{
  "image_size": 64,
  "translate": 0.06,
  "inner_norm": false,
  "positions": "relative_bias",
  "am_softmax_scale": 16,
  "lr_schedule": "wsd_sqrt"
}
Rows from block 3 of a small image embedding model, named by matrix and row number. Rows with one number belong to one neuron. Each number is 128 + 32 x the weight over its row's rms, rounded and kept within 0 to 255. All counts start at 0.
After each neuron's rows are labels from the 100 images, of 14848, where the neuron reaches its largest size: "top examples" is what is common among them. Only what is clearly more common there than usual is listed. The data: analogue clock faces.
# gate: MLP gate (model.blocks.3.mlp.gate.weight, 1152x384), inputs 0-127
# fc1: MLP up (model.blocks.3.mlp.fc1.weight, 1152x384), inputs 0-127
# fc2: MLP down (model.blocks.3.mlp.fc2.weight, 384x1152, transposed), outputs 0-127

gate.578 [124 156 150  95 178 111 155 134 165 106 125 151 152 111 119 170  95 132 100 155 171  46 154 107 154 189 179 139 105 117 143 126 140 151 153 179 110 122 124 140 173  89  96  68 124 101 115  81  90 133 165  82 106 109 128 128  58  75  87 141 145 154 152  94 112 171 130 150 176 194 142 178 133 121 146 137 127  67 132 103  80 107 139 140 140 132 130 109 142 153 131 138  85 132  60  93 115  95 123 102  86 107 127 167 153 143 188 173 135 128 158 117 145 159 126 158 137 187  95 119 136  87 112 122 158 121 102 139]
fc1.578 [111 131 144 126  88  93  86 120  83 164 128  97 116 100 128 111 152 160 134 141 127 189  88 120  88  97 150 122 107  54 213 122 114 133  75  80 120 137 117  97  87 146  93 213 141 110  99 156 145 106 108 127  84 118 173 113 102 152 115 140  80 127  94 147 118 118 124 137 106 129 160 117 135 123 102 155  58 176 192  95 141 128 119 120 108 123 182 111 113 133 131 136 187  93 130 155 131 111 111 150 172 174  90 102  81 153 121  44  97 148  89 113 159 106 141 112 136 149 148 139 166 134 118 197 137 134 123 110]
fc2.578 [118 118 119 164 141 135 139 133 183 183 148 132 176 153  92 122 221 124 208 118 102 111 166 142  97 173 109 123 109 149  89 120 105 130  99 178  96 111 120 146 136 160 118 139 154 122 126 151 184  92 134 107  94 126 110 143 183 142 163 112 115 113 110 126  93 118 159 149 147 147 134  96 142 148 104  55 118 142 167 171 133 126 164 132  98  95 119 145 190 145 115 156 130 115 216 166 136 122  90  98  71 155 109 102 118 110 156 131 122 133 166  62 152 143 120 152 118  96 111  67 138 100 166 102 109 157  90 131]
top examples: numerals

gate.88 [ 99 138 177 164 102 147 128 114 177 158  97 161 164 107 130 158 151 155 114 125 148  75 127  98 178  95 206  91 138  61 178 145 120 147 143 129 120  29 144 126 129 114  88 100 124 129 155  86 154 158 176 120 138  93 173 116  82  82 105 214  80 188 107  90  67 174 122 183 155 132 108 167 118 182 123  89 160 108 174  84  97 137  63 113 123 133 160 150 119 112 182 113 163 142 100 142 134 104 156 116 134 145 106 116  80 188 171 148 123 138 110 173 129 117 145 105 127 180 160 140 136  83 164 150 172 151  97  91]
fc1.88 [167 129 116  76 173 159 142 145 127 120 146 114 131 185 137 117 119 101 123 125  95 139 143 118  99 146 122 137 128 194  80 115 109 109 112 198 183 154 155 157 103 102 200  88 167 161 109 108 110 162 112 115 125 135  86 147 160 128 141  84 167  73 169 150 175 111 117  95 129  99 111 105  93  80 154 188 163  81 109 173 138 155 135 122 147 117  59 117 134  93  82 116 146 123 157  97 120 159 103  94  71  96 193 130 165  94 134 112 109  88 144 120  95 168 120 165 133  32  81 126 107 130 148 101  27 131 110 136]
fc2.88 [115 135 113  67 133 104 155 149  96  93 119 162 128 144 198 144 111 102 120 135 217  58 153 137  96 146  87 174 139 204  64 152 141 133  97 107 117 143 105  90 118 111  83 105 130 112 158 115 119 100 134 125 108 113 131 102 123 133  80 114 130 149 164 110 119 130 109  99 150 188 109 161 141 144 155 104  85  94  64  78 132 153 150 132 159 109 156 120 133 110  82 163 173 123 105  91  82 105 195 141 104 133 122 149 157 117  77 135 118 178 126 104 105 124 114 150 133 109 114 139 164 137 112 138 209 111 105 130]
top examples: dark face; four ticks

gate.568 [141  79 154 121 145 126 153 105 139  72 120 116 116 110 159 134 121 122  69 138 109 119 118 113 139 106 181 133 178  90 151 133 124  96 181 153 164 102 166 137 106 112 136 107 123 125 127 104 108 163 158 122 165 150 139 104  81  61 118 136 130 152 158 115 127 151 121 108 186  61  99 246 114 141 171 155 129 133  88 131 120 154  89  99 158 123 110 105 158  55  93  87 128 116 128 101  89 164 131 115 138  64 162 136 112 148 114 144 151 127  98 174 117 132 123 105 131 110 119 156 106 121 159 143 159 132 127 151]
fc1.568 [141 189 122 147 109 153 119 138 132 151 135 158 147 140  96 116 122 150 169 131 132 143 130 143 130 151 117 125  97 168  95 104 107 170  66 121  83 177  97 168 143 130 136 143 131 143 130 164 121 115 107 149 106 131 120 152 162 234 153 112 125 102  72 147 103  93 142 134  81 169 165   0 129 122  59 156 178 153 158 149 116 130 162 120 115 133 136 163  76 182 160 174 128 136 101 140 151  75 147 116 136 156  91 121 141 123 162 113 111 146 136  97 145 107 122 127 109 148 132 115 180 108  96  97  97 148 165 132]
fc2.568 [101 111 143 125 176 121 163 119 153  84 174 140 176 173 104 179 227 184 177 123 104  80 135 119 161 165 171 114  97 147 129 128 106 147 146 153 149 123 168 141 120 113  97 126 202 112 103 134 160 113 155 133  80 142  38  87 102 121 127  97 122 157 136 137  60  97 172 132 130 116  83 121 116 137 171  78 110 127 129 128 129 101 163 147  88 109 102 142 147 143 145 178 129 130 161 144 141 187 192  75 119 139 114 118 113 143  77 157 141 163 150  98 103 145  88 148 128 100  78 107 119 149 116  50 163 151 124 189]
top examples: numerals

gate.282 [129 139 168  94  92 133 144 114 169  86 184 177 149 164 142 129 194 113 150 155 114 106  94  69 205 122  87 123 101 144 163 135  80 156 138 121 126 134 149 119 157 185 117  59 141 157 132 101  76 148 203 142 132  98  54 107  59 138 142 111 139 140 118 144 109 135 142 122 110 142 103 142  66 141 109 110 188  98  65 156  90 161 135 127 141 159 112 136 109 145 120 121 194 154 118  70 155 127 161 149 181  73 115 171 163 185 121 132 137 112  82 158  99  64  71 129  96 176 127 144 143 109 146 100 143 138 155 199]
fc1.282 [114  85 151 149 137 169  95 144 105 179  65 109 141  71  95 159  84 133 101  98 107 160 160 130 116 137 203 119 131  73 128 152 170 123 146 144 120 113 118 129 126  80 101 157 121 122 171 102 159 125 119 116 154 143 200 121 162 124  71 183 115 117 135  61  90 157  86 133 155 109 134 138 133 161 126 162  74 144 187  67 116  69  93 130 124 108 164 126 126 108 148  94  83 103  97 153  83 181 113 120 112 125 153  47  94 148 154 127 168 104 154 156 152 139 190  98 153 171 137 150 109 131  96 169 114 135  78  31]
fc2.282 [123 106  50 197 138 128 103 101 154  62 127 160 161 117 129 143 148  90 123 145 168 101 139 123 152 131 115 125 126 156  99 119 119 126 187 145 131 102 137 130 122 106 120  88 114 152 149 178 165 121 124 134 187 124 114 155 159 108 138 136 125 173 141 167 142 174 115 189 126 114 112 145 151  80 157 164 112 150  87 127 135 167 166  82 132 147 120 114 101  80 116 150  81  95 131 159 133 135  68 112  70 138 170 174 111  55 148 186  89 143 124 177 166 149 147 125 170 105 152 123 102 167 122 122 149 104 105 206]
top examples: ticks

gate.650 [138 136 187 110  87 123 141 136 160 128 143 161  81 129 181 163 149 148 112 117 105 135  87  68 113 148 159 128 142  83 143 160 104  91 136 134 174 109 177 125  85  75  94 129 117 145 107  81 129 171 185 109 149  79  92 137 125  99  83 193 121 143 178 114 124 165 138 200 119  99 107 211  88 160 169 124  95  83 119  53 156 162  68  81 125 117  96 107 110 140 153  94 161 103  67  86 129 191 144 102 125  81 137 103 139 194 128 133 126  78  77 150 112 127 109 158 127 108 184 220 155 142 154 130 127 128 140 100]
fc1.650 [135  73 116 100 140 122  70 152  72 122 146 127 136 149  76 134 157  94 151  97  79 173 127 143  67 138  56 105 118  94 148 112 109  99  98 120  93 180  80 131 139 179  94 152  84 135 117 140 109 142 116 151 158 187 161 120  92 146 173 118 158 102  77 123 148  69 169  88 120 120 165  78 152 126  48 118  93 150 154 196 142  83 192  86 128 174 142 136 177 150  71 145  77 147 135 170 117 131  92 155 127 170 108 158 115 129 105  99 103 109 105 104 133 119 120  94 120 171 145 116 128 158 129 148 136  98 168 143]
fc2.650 [158 140 139 149 133 136 184 113 113  69 165 124 193  90  94 170 209 168 130 156 134 166  85  89 174 131 147 109 142 137 205 101 132 116 137 128 131 137 234 169 151 135 152  67 148 105 114  91 107 139 141 104 111 100  93 103 120 146  93 168 125 124 171 108  93 127 157 163 128 156  59 132  54 115  95 116 129 123 124 101 139 102 143 118 131 145  73 168  77  94 124 137 168 133 115 112 143 174 196 154 170  95 127 149 151 145 117 142 133 123 126 135  98 111  93 169 142 152 146 131 158 163 105 104 126 129 174 194]
top examples: numerals

gate.431 [107 177 144 115 164 117 140 176 170 132 133 120 169 109 141 172 145 100 150 153 120 104  99  56 190 186 140 108 112 158  68 134 154 216 183 169 161 141 147 120  97  95 141 132 118 112 111 135 145  60 166 103  79  88  97 110 143  98 103 143 121 196 118 127 101 138 158 108 131 159  64 116  52 132 159 110 123 101 159 114  89 136 163 176 139 121 120 140 178 153 151 149  96 141 154 108 102 128 174 110 122 103  88 158 120 137 142  66  81 128  91 110 149 157  98 119 118 108 125  80  93  85 130 107 125 121 110 144]
fc1.431 [149 120 117 165 169 113 151 151 159 178 105 126 158 142 100 102 193 105 102 124 138  59 193 142 101 147 122 149  70 127 148 159 194  79  92 165 136 103 141 102 199 123 109 128 140 129 114 113 124  93 136  97 127 116 149 141 114 130 129 151 193 114 153 109 105 156 124 129 182 209  99 143 162 143 144  90 142  86  96 124  89  71 115 118  86 133 134 185 148 134 106 142  89 109 153 171  87 127  50  96 115 143 144  98  54 117 188 164 146 121 145 110 127 165 150 108 156 112  93 119  88  83 120 132 145 151  94  82]
fc2.431 [131 129  88 126 191 105 160 140 100  87 122  78 185  98 164 168  99 104  90 100 144  67  90 125 161 129 122 130 169 165 155 123 125  88 162  83 170 120 162 122 113 100 167  79  83 138  98 103 129 126 113 121 117  76 122 138  83  99 107 110 114 142 163 158 169 176  77 180 150 207  75 160 113  96 130 130 104 109  73 125 119  94 136 116 118 153 118 127 141 110 131 111 118 110 103 145 146 115 164 152 101  75  96 164 115  74 142 121  58 143  86 172 126 146 134 171 202 108 170 142 100 114 147 181 146 119  91 181]
top examples: ticks

gate.131 [ 84 154 125 138 175 152 155 122 178  75 106 182 138 127 128 163 189 129 181 187 135  95 202  92 157 162 114 153 100 161  88 157 141 104 157 139 121 165 104 128 176 125 116 102 193 120 143  99 146  96 193 148 116 129  83  72 133 144  89 119 159 159 125 107  51 147 193 106 148 144  79 142  85 143 163  85 144 104 117 109  77 107 179 161 145  43 112 143 164 112 159 178 111 111 146 123  67 152 146 103 145  95 118 162 156 127 139 165 135 166 163 128 148 117  95 116 133 127 111  89 146  92  84  55 169 151  99 160]
fc1.131 [ 79  91 126 115 190 100 156 115 193 116 145 154 140 109 110 102 157 101  82 154 179  88 199  86 155 129  94  97  68 162  83 157 166 104 137 159 171 140 189  69 148 123 118 109 132 111  59 128 137 103 172 117 117 133 110 107 118 131 115 140 128 158 166  93 101 135 115  92 150 126  82 160 106 151 154  89 144  66 114 125  76  82 145 162 128 116 123 155 173 155 109 164  85 136 148 130  75 175 137  68 142 137 156 180 120  98 151 145 172 145  96  84  93 159 121 122  88  80  57  90  48 111 112 107 166 152  84 107]
fc2.131 [188 169 110  73 134 108 142 109 106 184 167  75 164 138 131  75  85 119  74 149 115 129  97 144 135 123 117 130 193 149 161 116 122 135 123  65 172 144 190 165  84  78 154 131  76  86 111 145  82 148  76 154 126 131 139 113 151 147  89 146 114 146 123 147 183 131  85 111 107 205 119 136 138  96 170 158  95 104 102  94 124 112 137 112 154 170 115 125  77 143 154 126 143 164  51 131 107  63 151 145 165 137 142 154 109 104 159  98  79 136 123  95 128 124  95 191 130 103 121 201 124  93 111 187  97 110 138 113]
top examples: numerals

gate.93 [ 82 138 167 184  73 148 166 106 131 159  82 141  85  68 159 103  94 142  94 137 125 156 129  94  94 101 157  91 133  72 148 108 135 126 100  74 111 103 135  98 143 121  94 109 126  97 155 129 118 155 148 148 115 134 175  96  78 113 148 168  82 195 119  71  74 128 132 162 169 156 119 148 116 180  82 125 112 126 163  54 114  97  84 145 110 141 155 131 105 116 147 109 154 151  91 142 148  96 100 112 142 136 111  89 132 177 132 142 178 129  77 146 126  93 153  80 129 195 130 144 112  99 110 156 149 159 138 119]
fc1.93 [104 112 113 135 102 193 146 125  79 120 101 141 109  99 164 184 134 130 161 106 154  85 127 142 135 117 149  87 164  99  74 135 134 166 128  98  83 132 136 163 162  98 144 124 165 143 152 116 119 158 130 128 197 168 140 118 103 121 149 130 119 179 128 112 104 137 157 115 133 131  82 131 116 133 138 142 129 167 120 125 144 125  98 149 181 142 145  55 125 116 132 126  89 163 131 102 135 129 145 112 136  85 201 106 154 137  69 152 166 163 129 194 147 111 191  46  97 142 124 102 142 151 154 152 172 170  93 119]
fc2.93 [137  93 101 138 120  92  50 102 167 124 152 170 185  84  59 112 110 108 115 164 124 156 124 134 176  83 178  92 131  76 154  59 138 170 156 173 126  73 142 170  88 135 140 125  94  96 120 169 133 109 119  82 118  84 134 112 125 106 204 145 152 164 111 134 168 131 130 152 138  97 160 155 154 149 116 121 167 102 139 152 143 130 102  81 118 166 137 161 121 102 120  91 146 120 111 147 135 156 132 106 118 119 116 190 112 113 155 127 111 125  72 148 103 133 122 158 147 146 172 141  92 113 139 132 124 120 120 142]
top examples: dark face; minute hand past 12; minutes: 0 to 4

gate.123 [134 120 190 110 143  72 151 123 188 144 131  75 143 121 191  84 162  73  98  81  72 186 142  81 107 149 163  94 121 145 109 138 172 131 117 165 176 130 163  93 142 147 134 101  97  96  96 112 130 132 160 103 118 151 154 141 150 106 162 105 123 160 139 114 133 111 123 144 118 129 168 162 125 134 126  98  92  99 123  94  98  56 118 144  95 143 150 175 171 161  74 143 102 139 162 125 138 150  95 129 132 165  86 103  94 160 113 141 100 125  61  99 144 167 157 154 117  77  99 114  84 130 154 159 135 107 113 147]
fc1.123 [159  99 132  93 180 100 135 114 112 100 135  35  74 165 134  82 169  64 141 138  42 184 110 146  56 117 107 113  99 153  81  77 152 123 115 113 126 152 129 149 135 204 135 127 159 107 104 146  97 135 128 131 125 177 129 127 138 128 175  84 118 139 133 150 141  84 117 113  64 116 170 115 144  96 125 126 127 140 131 127 156 122 155 114 120 125 144 149 164  95  34 138 133 111 147 126 146  95 105 139 181 195  96 125 127  99 120 131 135 134 106 111 142 167 122 113  88  38  84 140 117 132 109 151 128 119 151 144]
fc2.123 [ 88  85 166 148 102 159 134  96 125  84 138 169 119 166 110 184  93 206 135 125 148 171 186 122 176 153  80 107 123  73 148 192  60  85 127 158 115 176 104 181  72 121 117 146  94 101 106 100  77 162 160 171 179 147 118 152  67 128 144 125 194 131 102 104 141 128 147 108 109 103 144 118 100 185  73 167 150 181 130 188 149 169 165  68 137 144 138 129  87 172 116 105 140 173 123  86 143 135 151 147 129 153 173 148 211 172 128 162 123  91  80 114  92  47  61 102  73 127 147 156 103 121 133  64  85  85 173 167]
top examples: dark face

gate.692 [161 201 128 120 161 182 140 122 118 137 155 119  60 156  86 181 174  96 189 170 173  96  75 127 153 145 136 124 103  73  99  75 146 170 133  84  64 120 107 152 178 165 107 125 145 126 153 141 128 112 143 118 107  95 178  93 115 142 108 158  78 184  80 165  86 162 152 117  80 133  77 113 128 117 136 157  94 160 103  91  84 117 112 128 177 117 158 156  97 120 159 159 151  53 120 122 121 135 140 110 151 126 103 137 106 149 162  98 171 160 158 164 139 119  93  74 149 172 136 118 168  85  86 129 172 179 169 128]
fc1.692 [170 202  96 107 186 153 134 141  96 109 125 105  97 132  93 146 151  94 184 180 154 129  65 150 136 154 149 184 123 100 123  79 153 184  96  76  58 162  79 175 152 192 135 147 146 137 120 144 100  83  99 119 100 122 168  99 139 148 131 101  84 140  72 185 109 113 154  70  87 135 115  91 164 114 111 168 103 166 146 106 120 163 141 150 178  83 157 166 139  91 106 170 153  79 149 103  92 114 148 119 178 145 128 124 118 129 177  87 157 176 153 140 166 126  82 100 120 125 109  94 213  96  78 154 153 160 189 118]
fc2.692 [127 132 172 120 211 179 170  84 163 109 151 139 148  99 128 116 134 110  86 181 133  79 143  75 185 132 129  89 138  95 141 114 143 179 186 169 144 101 159 152 171 131 143  76 125 110 156  63 103 113 183 110  92 126 151  84 110 119 116 168 161 182 114 117 119 154 126 108 172 150  34 187  73 166 130 157 136  68 114 156  58 144 126 114 163 122  69 162 154  68 122  99 142  99 120 151  72 109 167  97 124  37 165 155  97 159 196 130 147 133 103 142 117 144 111 165 135 146 107 145 113  69 101 141 110 158 129 158]
top examples: dark face

gate.522 [165 160 209 146 114 163 181 125 173 164 166  91 103 135 172  90 165 135 101 126  76 150  74  64 137 144  87  78 144 132  85 126 132 111 169 111 193 116 164 104 127  90 131 112 145 135 169 102 138 188 213 134 104  79 141 107 111  99 117 168  70 167 178 127 121 170  90 135 145 159  98 153  38 127  69 108 137 134 100  85 118  85  80 122 109  91  80 182 116 149 155  80 134 102 107 101 153 138 154 131 114  82 118 124 147 189 146 100 109  97 110 162 148  90 108 114 133 136 149 183 115 104 139 122 112 141 136 105]
fc1.522 [137 115 114 154 155 109 147  96 121  81 132 165 110 126  97 127 124 194 192 190 186 132 145 137 189 147 128 127 100 145  87 120 131 145 171 137  76 164  76 131  73 137  64 145  86  51 107 144 150  91 127 131 125 115  88  42 138 118 101 116  97 156  75 114  93 131 164 111 118 139 119  99 132 155 143 125 104 152 131 135 139 199 182 127  91 156 165  96  99 146 119 184 157 141 139  67 107 126 182 168 150 175 129 150 200 141 113 125 123 188 173 113 140  77  45  98 108 158 150 147 143 125 124  72 172 137 182  84]
fc2.522 [ 97 131  99  90 167  60 123 127 121 104 136  66 173 127 124  98 169 145 162 144 134  66 106 123 128 175 145 124 120 173  69 119 180 145 193 151 135 142 179 151 156 118 119 123 148 152 135 189 161  90 102 147 100 136  94 105 134 148 179 109 108 134  91 123 146  91 172 121 139 124 105 107 127 102 152  94 190  96 143 135  98  83 161 186  99 167 134 114 127 159 137 169  50 177 185 135 148 112  87  98 124 143 141 185 117  99 101  79 114 139 140  89 107 126 110 143 110 126 111 109  86 135 113 103 183  92 147  93]
top examples: dots

gate.422 [126 139 158 154 136 101 138 110 122 114  78 190  40 106 102 157  94 125 144 148 177  92 160 118 166 144 136  78  87 125 129 173 146 162 206 136 114  99 124 124 136 120  74 147  85 112  98 127 116 133 164 103 164  95 109 104 146  62  85 131 151 158  85  70 104 158 155 171 128 139 116 102 103 173 126 123 129 137 100  90 150  92 105 105  98 148 154 153 114 142 156 158 136 118 114  99 140  97 130 180  72 122  94 135 175 173 101 141  82 158 110  94 102 134  94 112 116 147 179 147 107 115  88  61 169 118 101  85]
fc1.422 [142 158 148 113 147 187 120  94 124 100 152 150 133 175 139 132 135 152 159 130 133 100 133 100 165 158 109  97  87 129 118 160 147 123 150 172 147 150 129 134 171 144 127  87 112 161 174  70 129 104 179 172 121 125 133 152 158 200 133  87 114  56 152 159 116 175 119  84 121 144 118 130  96 124 190 125 130  95 101 151  61 165 173 129 138 124  88 114  70 127 180  99  38 122  94 123  88 128 143 149 126  60 124  94 137 155 164 135 119 113 162 162 120  99  98 129 131 156 129 159 158 137  94 106  94 134 211 119]
fc2.422 [144 135 176  79 156 129 140  72 114  63 169 155 170 132 103 146 152 132 145 181 167 113 123  82 189 134 148 160  89 159 101  72 124 162 158  99 132 143 153 189 137 115  78 151 158 111 172 105 131  99 186 140 158 143  61 109 119 214 139 107 143 143  81 113 104 101 159 102  64  98 103 110  78 172 151 162 134 130 102 126 119 174 157 130 165 126  46 110 110 103 148 158 110 140  70 152 130 158 178 106 159  52 149 203 154 178 131 150 149 139 134 143 115 118 107 174 129 123 113 144 205 128  88 100 136 176 194 169]
top examples: dots

gate.43 [111 119 197 104 129 146 165 138 181 126 168 120 157 106 199  93 126 159 112 164  88 134 119  16 159 158  69  96 151 147 142 147 109 138 168 157 183 123 157  92  86 100 122  71  88 120 136  96 110 136 183 126 115  88  77 122 128  81 137 104 108 160 170  98  99 118 131 144 176 189  68 157  24 186  90  94 152  89  91 132 129 151 114 143  96 133  54 145 164 111 131  96 161 117 145 118 125 127 119 118 110 116 114 124 124 155 112 127  66  87  82  88 143 103  84 165 128 155 149 128 134 106 149 113  98  67 144 171]
fc1.43 [103 172 173 139 140 175 167 121 152 130 132 139 173 166 189 101 158 188 121 189 104  96 100  56 141 129 108 139 193 154 123 110 113 137 141 146 150 138 137 118  76 112 121 110 123 148 186  96 143 103 176 185  99 114 117  84 173 136 101 137  81 167 113 107  93  91 118 132 167 160  78 131  58 171 132 115 110 129 141 140 101 169 159 152 114 116 113 127 135  71 183 127 172 164 149  78  74  85 154 124 155 132 143 125 167 153 126 121  71 111 138 127 178  54  73 145 131 146 125 125 150  77 132 145 110 149 163 149]
fc2.43 [161 141 150 123 123 105 110 155 120 160 171  73 114 161 135  88 186 139 154  80 108 126  48 134  90 129 150 126  68  92  81  85 150 148 123 108 122 123 157 117 189 145 104 153 136 175 130 136 163 121 139  96  70  74 181 131 165 157 165 133  85 130 151 155 130 151 100 141 110 159 142 144 138 121  83  98 190 141 130 114  81  85  97 138 111 138 150 151 114 151 177 103 104  81 129 132 161 106 101 126 120 134  58  99  87 154 177  91 131  95 122 142 118 153 126  99 173 126 145 130 104  97 106 137 169 178 128  80]
top examples: dots

gate.95 [ 98  77 141 157 107 141 132 101 142  95  99 173 141  93  97 165 154 165 151  99 161 114 149  91 188 127 150  86  95  70 118 143 140 155 186 144  86  99  98 126  62 113  82 165 121 117 112 119 134 155 169 102 157 130 117 104  99  66 149 160 113 168 106  97  92 139 159 161 127 109 123 161  80 160  97 157 116 169 151 126 180 123 117  95 134 143 177 111 127 117 116 131 143 141 141 140 183 177 120 120 130 150 158 119 135 186  94 164 153 164 103 115 119 108 149  88 102 190 152 164 111 150 151 119 171 142 113 107]
fc1.95 [106  84 142 192  93 129 165 104 140  91  90 167  92  93 137 167 118 135 148  83 131 129 155 115 144  88 189  86 126  73  80 145 120 130 132 108  93 127 120 139 112 113  79 169 126 147 121 130 126 150 152 135 173 133 155 108  95 108 170 167 116 169 107  89 102 131 141 171 153  50 127 113 127 156  62 191 143 201 127 101 156  94 115  87 117 157 190 121  89 132 146 162 117 126 132 131 146 163  74 109 123 156 182 105 123 152  98 192 162 167 109 151  95 110 149  74 110 112 147 176  92 133 129 141 148 164  90 126]
fc2.95 [136 100  32 123  91 106  43 138  80 116 100  86  88  71 105  92  82 108  92 118 120 197  76 172 146 115 155 158 148  79 133  71 158 117 145 114 112 123  86 157 129 165 151 181 128 150 122 190 117 115  61 126 181 127 171 108 121 132 179  84  88  89 135 194 179 125 177 120 100  80 176 136 170  52 117 133 136 148 147 161 167 148 125 124 147 117 157 103 170 109  96  94 157  89 116 140 168 114 123 142 126 150 140 189 139  77 118 105 137 107 107 147 100 121 144 125 139 138 132 103 136 172 161 146 117  64 110 113]
top examples: dark face

gate.59 [116  87 144 140 164 124 164  89 155  90 107 145 108 100 165 148 137 118  92 153 114 149 169 105 137 123 228 142 145 106 156 131 171  99 156 155 145  89 173 131  90 109 139 104 132 129 131 137 118 141 168 124 161 163 138  85  95  85 118 142 106 177 141 130  94 132 134 112 182  45 111 212 112 153 167 134 102 125 123 115 113 120 100 121 157 102 128 118 131  62  88 129 159 117 135 134  83 185 117  95 157 101 191 142 116 143 104 146 179 133  95 151 114 123 143 123 118 115  96 139 119 114 130 118 164 134  99 147]
fc1.59 [149 156 132 107 122 153  92 140  91 133 151  87 141 149 110  99  97 149 140 114 107 172  77 147  96 150 103 134 138 149 117  67  92 156  71  99 125 191  81 185 122 138 142 152 137 153  98 134  91 109  97 127 101 133 150 169 136 183 144 118 114  83  80 149 170 100 128 113  82 168 167  62 128 119  54 158 158 138 174 128 135 148 149 114 138 162 103 163  99 138 150 106  95 141  80 143 128  41 148 129 146 115  84 136 142 136 167  84 101 118 128  96 146 154 116 153 137 126 113 126 159 110 140 145  80 132 173 142]
fc2.59 [124 121 135 116 168 123 165 107 123  77 149 123 158 172 123 180 216 153 165 110 121  88 130 113 148 184 149  92  80 152  94 157 130 124 123 121 156 129 162 121 136 120  98 128 196 120 110 107 135 145 136 118  90 140  57 105  95 131 128  64  96 146 149 155  79 113 161 125 113 124  73 118 104 122 135  90  81 141 108 125 136  94 139 138  98 121  79 166 163 148 121 163 106 102 182 137 163 190 192 132 102 139 101 111 117 146  66 148 161 133 157  98  94 143  87 162  90  95  90 143 129 161  83  73 173 145 126 185]
top examples: numerals

gate.502 [107 135 124 131 139 147 117 118 103  91  90 158 135  75 107 198 108 115 173 137 176 150 145 131 129 188 160 160 139  97 143  99 139 154 127 148 103 119  81 171  64 121 147 148 125  86  57 135  55 147 123 101 150 181 121  92  78  64 160  72 130 112  74 146 145  76 175 145 126 103 106 113 113 156  86 163  96 155 138 108 184 156 138 119 165 137 116  97 142  96  67 166 181 167 132  63 158 165 163 150 117 134 138 110 186 145  83 129 117 154 118  83  98 134 112 120  94 121 109 148 166 142 148 126  95 140 135 191]
fc1.502 [126 150  99 181  88 133 132 116 127 134 104 120  88 118 126 143 109 115 162 102 144 226  92 166  97 102 141 151 154 107 133  78 128 138  79  92  79 115 101 136  94 121 146 194 119 102  63 180 109 149  84 111 149 138 197  92 130 100 181 142  84 141  62 144 149 119 159 144 125 115 135  90 151 106  82 175  96 214 163  54 167 145 110 134 153 115 165 135 113 131 142 173 197 103 147  91 151 137 125 145 154 175 140 116 154 104  85  99 139 172 106 142 141 109 123  88 128 136 132 144 164 112 152 168 108 200 121 141]
fc2.502 [105 131  35 177 157 105 153 126 103  70 105 137 129 106  93 163 155 141 175 160 132 105 122 172 183 106 118 111 100 100 101 136 144 109 190 153  67 127  45 137 144 161 109 139 114 127 150 168 177 113  95 112 130 110 142 130 104  82 142 109 118 143 110 154 152 162 190 140 148 116 119 130 158  94 101 143 139 169 125 142 158 179 162 123 129  98 172  83 172  96 109 148 105  75 153 109 137 124  95 118 157 180 135 166 154  97 168 120 119 145 112 134 192 140 132  92 157 129 139  93 100 158 120 123 147  76  96 147]
top examples: dark face

gate.686 [103 126 180 140 102 118 137 149 129 133 116 174 127 122 133 147 135 177 126 157 118  49 159  87 125 150 166 115 112 105 161 172 131 174 144 130 100  96 119  75 128 112  73 157 149 135 162 126 103 110 160 130 104  70 120  57 111 114  69 188 105 201 112  93  86 118 137 143 171 160 115 136  75 181 133  87  85 157 155  93 143 168 106 139  72 125 170  98 158  88 160 131 173 153 151  71 117 115  97 150 113 168 118 107 130 179 145 104  94 127 114  86 163 108  96 106 127 168 144 116 136  97 102 149 166 152 121  49]
fc1.686 [117 136 121 178  97 113 126 130 137 180  88 161 146 128 121 115  91 167 133 126  98  55 130 132 124  96 144  90 160 118 152 131 125 153 118  72  90 109  94 102 120 155 108 160 141 143 163 138 114 118 121 181 122 112 165  91 158 140 117 183  60 155  98 133  97 110 115 126 162 172 118  93 130 145  96 139  88 176 161 136 160 144 142 135 101 154 211 122 118  84 201 126 129 142 156 102 117  94 101 160 131 161 135  96 150 148 134 101  87 134 100 138 169  76 124  84 123 192 143 131 151 121 145 127 131 169 171  61]
fc2.686 [164 125 105 142 126 138  74 133 163 179 102 109  63 110 123 149 107 108 135 106 104 190 107 160 134 108 199 153 123  94 102  95 111 155 145 155  98  92 112 153 141 109 167 183  43 158 124 162 105 205 112  84 135  97 165 105 151 102 191 100 107 116 121 160 144 129 135 170 152  79 169 107 171 116  75 195 128 180 149 166 131 146  67  41 126 140 145 150 131  96 153 103 141 108 157 102 158 141  52 168  98 154 144 114  63 151 166 152 110 117  79 138 126 130 154 115 132 141 155 168 168 137 166 147 117 130 105  94]
top examples: dark face